config.toml
arch = "resnet_bottleneck"
dataset = "rendered scenes of toy objects such as cars, trees, mugs and chairs"
train_examples = 48750
horizontal_flip = false
norm = "batchnorm"
channel_attention = "eca"
residual_init = "none"
learning_rate = 0.0015
final_lr_fraction = 0.01
weight_decay = 0.5
adamw_weight_decay_other_params = 0
Rows from block 2 of a small image classifier, named by matrix and row number. Rows with one number belong to one channel. Each number is 128 + 32 x the weight over its row's rms, rounded and kept within 0 to 255. All counts start at 0. After the name is the row's rms in percent of the matrix's.
After each channel's rows are labels from the 100 images, of 14848, where the channel reaches its highest value: "peak at" is the part of the image that holds the peak. Only what is clearly more common there than usual is listed. The data: rendered scenes of toy objects such as cars, trees, mugs and chairs. In brackets: how many of the 100.
# convs1: 3x3 conv (model.blocks.2.convs.1.weight, 64x64x3x3, each kernel summed), inputs 0-63
# convs2: expand pointwise conv (model.blocks.2.convs.2.weight, 256x64x1x1, transposed), outputs 0-127

convs1.22 097 [ 77 138  84 118  98 191 173  92 184 167 120 159  99 121  93 154 119 119 130 132 167 149 153 123 213 158  99 116  86 111 127 155 112 123  89  99  96 173 136 140 183 102 126 189  89 103 134 165 118 159 105 178 132 130  94 149 134  85 155  96 132  97 160  96]
convs2.22 104 [ 62 123 123 144 119  85 114  92 108 151 117 141 141  65  94 105 138  89  82 156  61 129 142  83  75 141 207  99 120  63 155 177 124 152  97 128  96 162 135  98 104 104 122 193 136 157 110 185 137  93 129  77 117  84  93 113 150 134 139  87  56  82 124 149  85 107  95  74  96 113  78 120 133 127 128 158  78  74  90 128 116 112 109 163  87 141 169  92 122 148 108 131 152  74 156 131 105 114 150 162 101 121  81 115 121 112 102 172 128 106 135 100 171  85 148 125 125 124 108  98 139  94 116 116 112 127 127 132]
peak at: top right (34)

convs1.25 078 [ 99 138  99  89 181 107 130 141 167  91 110 118 161  93  86 117 112 138 140 118 104  55 111 136 142 184 188 161 107  81  90 123 179 145 162 114 103 116 192 104 174 114 108 114 102 125 167 157 141 170 103 152 169  98  81 136  88 117 141 176 163 183 126 147]
convs2.25 112 [ 87 130 123  55 101 114  96 176  91  61 112 118 102 113 102 163 140 102 148 117 189 137 139 154 147 200 126  84 148  84 175 160 158 122  59  98  73 158  98  79  51 127 133 138 140  86 147 147 140 142 105 146 174 158 103  95 147 126 153 140 115 153  62 150 112  97  98 120 132 166  87 141 122 150 134 127 138  84 122 161 166 181 153 150 115 163 146 117  81 153 111 155 122 139 197 128  77 160 160 104 122 131 138 110 134  83  92 164 132 122 118  80 196 125 137 163 151 151 125 115  79 153  92 144 191  80 147 148]
peak at: middle left (29); centre (27)

convs1.35 075 [200 125  98 103 124 100 193 118 119 114 141 137  93  90 159 125 106  85 138 117 172 159 133  66 125 169 128 102 102 116 200  57 117  71 115 123 120 140 162 183 135 165 155  98 149 106  81 161 130 119  91 138 164 104 137  86 135 143 107 148 131 171  72 141]
convs2.35 090 [190  73 167 118 193 138 115  67 161 158  77  62 154 115 140 131 161 166 108 133  90  62  92 146 123 100 103 102 163 111  94 191  91 144 119 183 111 135 123 138 130 145 188 128 147 148 207 116  83 160 124 135 130  84 104  77  96 146 149  59 131 174  90 114 117 158 111  84  94 114 106  84 222  99  57 127 103 116 155  93 111 150 108 114 192 160 117 126 117 114 128 197 105 113 180  98 139 119  91 140 133 104 124 139 131  88 136 100 170 118 125 152 104 153 181 154 165 120  84 152 111 166 192 154 107 115 126 144]
peak at: centre (29)

convs1.42 084 [116  77 138 151 108 121 147 129  51 108  84 121 111 177 155 155 133 137 167 125 122 126 151  84 135 118 146 179 156 128 124 145 162  83 103 181  96 158 112 109 102 154 137 121 129 208 163  94  62 138 141 140  85 145 170 204 107  87 110  87 116 173 107 120]
convs2.42 094 [143 126 132 116  93  91 130 163 137 158 119 124 134  86 103 123 148 171 134 131 114 116 101 109 124 112 200 150 118 108  82 107 172  76 147 120 112 167  51 132  67 141 194  57 139 105 128 141 142 149 111  93 117 135 105 152 114  83 220 139 102 175  91 117 109 163  98  81 116 179  89 152 138 103 129 147 137 107 112 137 144 155 185 165 103 125 203 178 104 123 137  76  82 111 114 156 103 169 124  92  90 116 108 134  77 136 149 182 111 106 140 116 130  69 131  76 153 145 117  82 141 133 169 158 120 138 182 114]
peak at: middle right (28)

convs1.50 112 [173 134  76 129 120 138 183  75 119 113 137 105  59  91 145 145 137 135  69  71 140 125 135 149 153 192 129 127  83 100 114 104 129 118 139 159  98 141 138 149 133 111 185 149 101 122  81 162 151 137 136 145 175 144 172  56 118  57 146 153  96 141 174 105]
convs2.50 098 [159 141  88 142 208  92 127 138  98 147 100 126 110 130 103 111 138 103 143  80  94 157 135 114 131 102 131 177 157 143 158 150 142 136 135  81 125 150 111  89 117  62 192  75 117 116 115 150 144  93 113 128  98 130  74 165 178 120 140 158  99  92 149 134 124 159 129 129 155 110 103 185 138 114  57 109 134 161 112 118  79  63 112 176 114 121 160 110 118 141 128 112 112 126 161 166 101 126  92 138 116 175 117 165 166  82 145 147 152 117 172 108 141 105 112 104 139 145  93 134  83 163 206 106 122 113 162 117]
peak at: middle left (31)

convs1.8 076 [164 169 102 124 161 121 114 121 128 113 110 125  82  49 201 130 128 113  91 122 110 129 161 132 111 110 105 172 124  52 183  72 143 107 191 119 146 174  86 136 117  89 140 153 104 158 129 140 151 146 107 125 137 157 124 114 139 174 174 174 120  89  82  77]
convs2.8 097 [171 162 166 153 111 115 107 150 114 172  94 178 135  98  98 156 195 117 120 120  71 176  57 111 131 145 135  97 232 121 153 135 140  71 166 132 124 121 127 120 124  68 165 118 106 151  56 194 125  85 159  72 166 101 134 145 108  95 133 140  94 119 117 143 137  75 168 107 203 112  87 112  68  93 105 110 110  95  66 130 180 159 167 165 103 101 166 113  84 165  69 128 114 121  88 192  93 103  65  92 163 169 122 193  20 105  98 119 158  85 136 141 139 119  79 160 101 155 140 155 156 134 117 144 104 107 137 112]
peak at: centre (35)

convs1.54 089 [108 129 171 112 131 101 135  94 191 104 127 101  93 116 177 174 153 132 144 157 175  97 148 112 151 190 103  99  57 131 122 190 129 121 138 116 109 138 118  67  94  95  69 129 153 170 145 124  78 104 114 143 122 103 192  97 100 114 109 124 144 183 163 167]
convs2.54 100 [175  94 169 117 113 159  93 129  81 152  74 139  85 179 157  99 103 135 109 119 166 107 111  94 111  88  86 168 153 180  32 125  94  77 152 111 108 161 147 140 129 185  75 110 121 156 196 142 108 114 127 144 124  84 113 128  81 124 123 145 144 202 155 111 116 155  84 130 110 114 150 134 127 155 131 211 103 111  90  84 183  88 175 125 107 137 100 155 166  94 126 125  93  98 138 143 100 134 114 118  77 105 190 125 128 126 142 126 129  97 122 131 141 101 112 137 112  77  92 146 124  85 151 114 110 113 146 183]
peak at: middle right (27)

convs1.28 080 [107 151 110  87 157 168 141 124  95 131  54 127 179  92 228 146 108 131 112 149  88 143 133 126 125  88 128  89  98  74 155  97 128 130 122 150 213 166 136 133 110 107 148 157  94 163 116 139  99 178 182 130 114 112 158  90 142 130 129 147 177  94 119 105]
convs2.28 105 [162  55  90 158  83 100 144 175 160 105 119 114 147 138  77 129 100 102  96 141 116 134 120 130 133 147 122 150 139 138 147 133  92 180 150 116 202  80 181 129 189 105 162 150 128 191 150 131 146 115 159 121  72 126 128 126  79 172 145  85 100  91 145 148  94  89 118 207 119 152  79 211 173  70 123 123 151 174 104  83 136 129 118  71 130 144 102 113  62 173 145 126 102 115 114 149  83 115 132 183 206 121 106 119 180  96 109 113  88 199 163 123  91 114  76 139 171 192 118 108 109 156 151 115 105 119 122 206]
peak at: centre (34)

convs1.24 100 [150 143 149 144 113  92 168 128 139 131 128 151 214 146 106 133 133  70 146  51 124 179 162 181 194 143 161 113 152 161 185  57 123 112 116 113 173 154 151 150 108 102 123 180  90 108 109 122 118 129 121 104 147 111 100 130 121  53 144 149 108 130 120 104]
convs2.24 109 [104 120 101 103 139 146 145 140 181  92 154 136 116 175 107 252  99 167 121 136 145 142 108 132 152 150  98 121  87 149 121 119 104 157 100 160  83  93 121 105 113 139 111 138  99 122 116 140 135 114  64 142 149 122  85 141 137 116 110 132 140 163 130 121  97 122 118 164 168  77  99 143 186  89 133 151 102  84 124 187 108  63 185  89  90 207 131  82 125  73 144 136 137 151 115 187 126 202 157 124  79 100 141 157 111 138 174 107  65 105 136 153 122 107 138 185 132 123  89 123 163 127 120 106 187 116 156 105]
peak at: middle left (32)

convs1.15 110 [103 101 165 102 129 135 124 105 226 176 170 112 119 146 116 194 137  92 176 134 122  99 166 125 124 164 116 103 105 170  87 142  88 126 128 102 141 117 100  46 154 101 115 117 110 155 191 118 121 154  92 129  92  73 169 166 146 175 128 140 142 130 157 114]
convs2.15 093 [ 85 195 139 101 153  94 137 125 129  72 118 123 123 156 139 109  78 130  98  98  99 111 176  36  90 138  63 149 115 173  80  96 117 114 128 155 146 114 125 125 148 135  94 228  56 125 134 146 140 154 135  63  97 127 161  95 121 134 183 137 122 130 166 113 117  58  94 147 118 145 125 112 102 203 168 194  95 128 152 160 135 124 115 130 128 144  94 148 149 107 135 178  95 103 112  81 174 211 126 111 126 153 133 121 160 102 108 136  90 130 156 134 151 234 143  96 192 171 127 110 107 131 129 207 174 146 116 123]
peak at: top centre (32); top left (32)

convs1.61 130 [142 185 136  88 111 109 156 126 143 169 195 152 147  99 159 160 126 106 118 129  77  87 150 148 147 158 119 141  81 132 139 150 178 105  61 148 147 169 113 146 136  76 148  96  74 177 116 112 138 151 103 172 156  74 127 164 139  75 129  89 162 156 177  90]
convs2.61 094 [185  81 117 157 127 136 111  69  89  87  88 116 162 139 107  97 144 177 138 117 149 103 114 195 164 120 133 151 172  96  90 108 165 120 119 112 187  93 204 157 162 119 200 142 149 128 129 220 127 138 144 149 104 118 135 111  76 139  98  73 134 115  91  85  51 130 125 147 103 107 130 165 120  92 130 159 206 143 159 150 112 153  98 108 195 100 149  96  99 164 109 143 115 121 102 103 148 136  96 132 183 127  64 162 131 156  79 134 175 205 145 106 108  75 108 133 118 100  98 151 125 160 172 178  95 108  90 161]
peak at: top left (40); top centre (28)

convs1.45 085 [173 126 131  97 123  57 134 138 148 119 143  68 172 106 159  39 185 118  67 114 139 132  50 112 129 153 125 160  76 127 153 165 115  85 156 157 150  73 109 125 146 113 110  95 158 145 128 149 144 134 144 133  94 123 150 125 161 143  96 179  98 167 151 145]
convs2.45 095 [112 106 120 150 149 171 134 108  51 157 128 123  79 184 122 175 147 176 115 138  99  87 114 156 118 158 157  69 120  98 109 129 161 102 162 124 129 150  86  83 101 168 103 163 142 114 123 119  96  86 124 177 162  75  76 192 171  91 127 103  80  99 143 152 176 128 121 161 155 140 130  52 118 114  72  90  86  84 123  98 125 108 176 102 164 161 151 126 137 109  85 151 150 118 143 123  67  90 141  98  96  88 133 104 113 158 108 160 171  83  84 107 108  60  91 171 117 105  95 151 189 146 142 187 102  57 118 133]
peak at: centre (33)

convs1.17 094 [143 104 112 118 112 103 155 169 159 125 219 169  81  41 146 142 128 139 123 123 112  97 124 132 138 164 117 114 102  93 134  81 157  60 120 117 127 173 125 185  71 126 173 167  90 194 105 145 120 122 133 123 132 111 131 187 129 111 105 142 114 138 180 136]
convs2.17 088 [113 201 139 184 165 133 112  87 136 161 147 156 142 133 166 108 171 142  88  77  84 137 161  86 137 113 199 106 114 108 114 122 142  87 136 144 160 122 199 144 142 155 137 162  92 145 114 141 148 135 123 108 116 158 115 236 136  94 160 135 134 138 161 125 142 128 134 137   9 109 101 149 200 141 154 124 124 179 166 144 140 131 133 130 130 105 134 136  76 139 178  87  97 127 113 138 101 111 164 170 141 139 143  30 156 135 119 179 126  95 123 111 140 133 130  96 179 104  93 101 140 111  86  99 158 117 142 161]
peak at: centre (27)

convs1.51 167 [127 109 135  98 110 104 137 136 198 182 235 160 183 151 119 127  95 120  93 117 108 151 144 208 148 136 136  88 114 179 135 126 153 163 119 103  95 139 125  55 133 124  97 134 122 151 131  97 175 130 101 140 102 145  94 181 104 123 128 117 121 140 181  99]
convs2.51 120 [118 187 120 113 212 127 107 143 153 114 190 177 100 148 119 138 181 117 161 102  86 183 117  86 214 119 184  94 159 117 177 142 135 135 172 136 201 112 155 141 141 133 127 105 176 191 102 172 160 124 161 133 139 128 146 151 167  56 139 150 106 167 138 152 118 140  89 176 137 139 163 165 156 120 124 145 116 113 113 133  89 115 128 178  82 156 123 153 164 153 165 195  98 192 105 163 172 164 116 186 124 133  96 122 165 131 134 154 151 115 127 117 147 154 126 105 122 143 161 108 203 130 122 164 145  98  86 146]
peak at: top right (53); top centre (30)

convs1.27 082 [143 103 125 139 128 147 175 173 112  39 121  81 151  54 124 181 141 136 131 126 127 132 146 122  93 149  59 106 154  84 140 116 150  55 135 126 125 144 128 124  65 160 138 124 102 143 135 139 134 114 107 209 196 164 128 144 118 173 138 163 129  96 139 132]
convs2.27 098 [147 140 157  87 106 128 120 120  87 114 135 124 104 181 161 152 131 115  90 131 149 104 110 136 175 148  97  91 116 154 150 147 108 199 190  53 157 129 118 105 120 121 147 114 100 112 174 198  86 132 140 111  85 172 123  79 105  91  84 140 132 182 113 184 138 185 103 144 149 125 137 118 183 100  90 144 128 153 108 107 214 216 144 186 167 125 118 143 163 188 119  83  66 114 130  46  87 122  95 101 133 113 133 145 167 154 157 121 145 113 135 113 168  96 125 158 171  75 145  94 114 127 117  96 104 112 140 130]
peak at: middle right (28); centre (28)

convs1.56 079 [103 188  61 138  66 116 145 173 130 137 124 154 162 126 129 128 104  99 130 130 112 197 179  77 108 164 121 156 122 100 175  83 174  95 118  95 181 148 139 162 100  99 122 123 100  85 134 151 145 143 162 179 104  87  82 178 189 132 124 123 115 143 143 127]
convs2.56 101 [ 96 219 118 125 172 140 127 107  92 165  91 166 103 184 157 147  74  92 104  97 122 112 130 112 140 122  71 125 147 177 110 153 119 126 120 125 101 150 135 158 119 126 118 132 101 114 103 175 137 108 117 104 164 107 160 114 150 113 122 194 134 193 182 241 102 194 114 130 177 167 130 144 181  92 125 132 138 134 113 142  86 131 104 104 174 174  87 121 113  89 143 105 137  85 129 116 108 100 151 118 132 165 123 161 199 105 134 103 161  82 242 106 113 103 187 194 177  90 129 127  71  83 101 119 128  86 161 150]
peak at: middle left (27)

convs1.1 084 [102 110  96  81 138 118 100  94 144  92 133 144 129 119 144 120 179 170  89 121 126 113  92 100 199 169 126 187  94 173 125 169 141 157  89 175  93 118 162 128 132 124 150  50 145  92 198 142 133 143 138 149  62 139 105 131 109 136  68 159 116 122  84 141]
convs2.1 103 [138 132 153  54 150 167 103  88 124 171 124  78 117 134 143 148 166 149 113  91 111 102 169 106  79 109 134 184 128 142 125 109 103 133  85 154  98 156 116 141  65 113 125 106  95 164 112  73 142  88 111 128 146 180 112 139 109 125 114  93 102 150 130 103 125  86 112 138 141  81 119  90 172 217  82 160 118 107 135  81 137 116 204 189 165 223 132 167 175 143 141 168 104 108 122 128  49 152  81  74 129 131 101 156  98 160  96 136 150 108 137 112 201 141 151 173 134  93 135  93 118 206 154  95  80  99 184  63]
peak at: centre (28)

convs1.5 148 [150 130 155 157 104 118 127 123 163 151 232 127 160 128 116 133  99 121  96 124 109 127 136 188 169 122 130  75 116 162 142 157 113 121  93 121  83 129 107 126 111 147 133 133 117 186 158  79 184  99 109  87 139 104 101 204 100 123 104  97 116 188 201 132]
convs2.5 098 [135 154 174 136 136 114 154 130 101 151 158 144 128 184 113 167 146 184 103 152 105 145 113 153 128 107 151 122 175 173 148  95  91 148 164 133 157  81 103 117 124 109 125 116 205 180 151 171 203 161 150 171 199 169 121 117 112 135  66 113 118 166 125 126 115 130 176 152 160 116 116 129 153 170 182 148 116 107 154 119 121 162 138  91 101 132 145 208 138 150 141 154 165 164 181 137 110 142 164 122  84 164 173 139 181  78 137 118 120  93 111 114 143 103 101 115 179  92 189 137 136 135 199 124 118 143  91  76]
peak at: top right (70)

convs1.7 108 [ 97 118 140 104 113  58 167  96 186 128 197 181 122 128 116 124 171 152 108 123 129 199 136 178 156 141 125 113 121 145  89 130 138 106  62 152 119 169  89 170 148 114 165 162 117 167  88 119 157  89 115 169 104 178 140  91  88 137 161 131 114 108 135  80]
convs2.7 102 [127 168 124 116  68 114 131 207 213 115 117 130 118 181  98 135  97  74 133 133 136 142 134 132 112 145 186  79 189  31  93 162 142 184 103 106 140 107 104  70 142 109 130 108 152 129 136 112 123 101 141 146 120 106 106 112 119 162 112 117 142 157 100  96 141  99 188 170  78 108 113 119 133 111 166 160 184 154 126 143  63 129  95 131  93 122  68 132 155  92 104 116 124 121 108 198 135 131 133 141 150 153 175  95 182 143 137 132 119 122  76 177  67 112 161 134 162 123 134 172  65  79 119 146 102 145 105  76]
peak at: top left (44)

convs1.58 102 [ 87 121 155  99 109 154 137 153 133 166 178 175 166 132 119 103 110 113 161 137 113 125 119 151 141 129 159 142 117 138  89 127 191 103  96 116 149 155 111 118 167  86 172 130 104 147 123  59 130 154 156 180  96  50  66 202 139 112 168  85 178 160 124 108]
convs2.58 105 [154 140 108 152 158  91  92  80 164 180 163 135 152 154  85 151 103 197  53  50 135 150 128 172 130 102 111 105 152 144  91  92 217 147 116 134 125 120 153  81  98  82  98 110  72 110 145 132 135 118 164 182 142 105  53 118 108 161 163  93 133 172  99 137 159 170 110 175 174  97 154 108  94 117 141 138 107 120 148 158 112 101  95  94 107 126  98 133  98 139 128 116 153 119 159  62 130 135 167 167  96 123  81 153 115 128 117 249 135  80  66 110 183 138 132 108  61 139 134 118  96 165 178 188 134 167 129 150]
peak at: middle right (32)

convs1.23 100 [133 102 169  95 105 128 138 146 182 156 217  79 142 140 122 131 100 142 128 149 159 153 153 156 117 149 116 139 110 208  83 143 111  91  90 125  59 153 130 128 110 174  88 104 181 126 152  92 113 102 143 104 125 174 140 152 123 138  87 128  70 173 175 152]
convs2.23 104 [135  98 138 118 139  89 138 131 169 138 156 112 184 120  85 168 221 145 142 144 182  93 113 148 139 154 133 143 155 156 138 141 180 159 122 137 159 137 139 117 107 111 111 112 114 192 186  75  92 162 124 130 100 145 123 101  73 121 153 161 130 130  81 121 129 159 126 176 132 119 146 120 141 129 145  92 163 143 133 153 157 138 124 176  71 152 123 127 121  95 114 166 122 137 172 155 116 151 102 128 202  99  80 103 153 138 170  95 146 164  90 119 134 101 128 165 117 162 134 142 133 133 116  94 145 134 202 181]
peak at: top right (37); top centre (36)

convs1.3 119 [145 109 131 121 161 130 141 107 149  61 189 124 144  68 116 162 155 144 140 138 145 148 108 197 145 142 152 159 142 146  96  81 187  82 148 123 106 149 104 153 136 156 138 181  61 159  46 117 153 131 100 166 160 113 108 108 116  77 164 133  95 125 168 101]
convs2.3 098 [150  71 107 124 139 114 112 134 110 128 121 126 115  79  94  92 153 126 159 206 145 101 113 144 121  81 132  86 192 127 113  85 109 146 132 113 145  91  96 168 144 117 114 113 135 115 103 165 120 155 114 207  93 161  89 129 123 156  64 114 166 138 129  73 149 112 128  59 120 105 125 123 125 105 168 103  78 184 182 137 138 120 152 168 102 118 124 128 181  86 107 119 209 101 122 154  82 141 134 120 137 101  93  85 114 136 110 129 126 155 247 130 111 118 207 122  97 132 103 113 105  76 119 108  99  77 108 123]
peak at: middle left (38)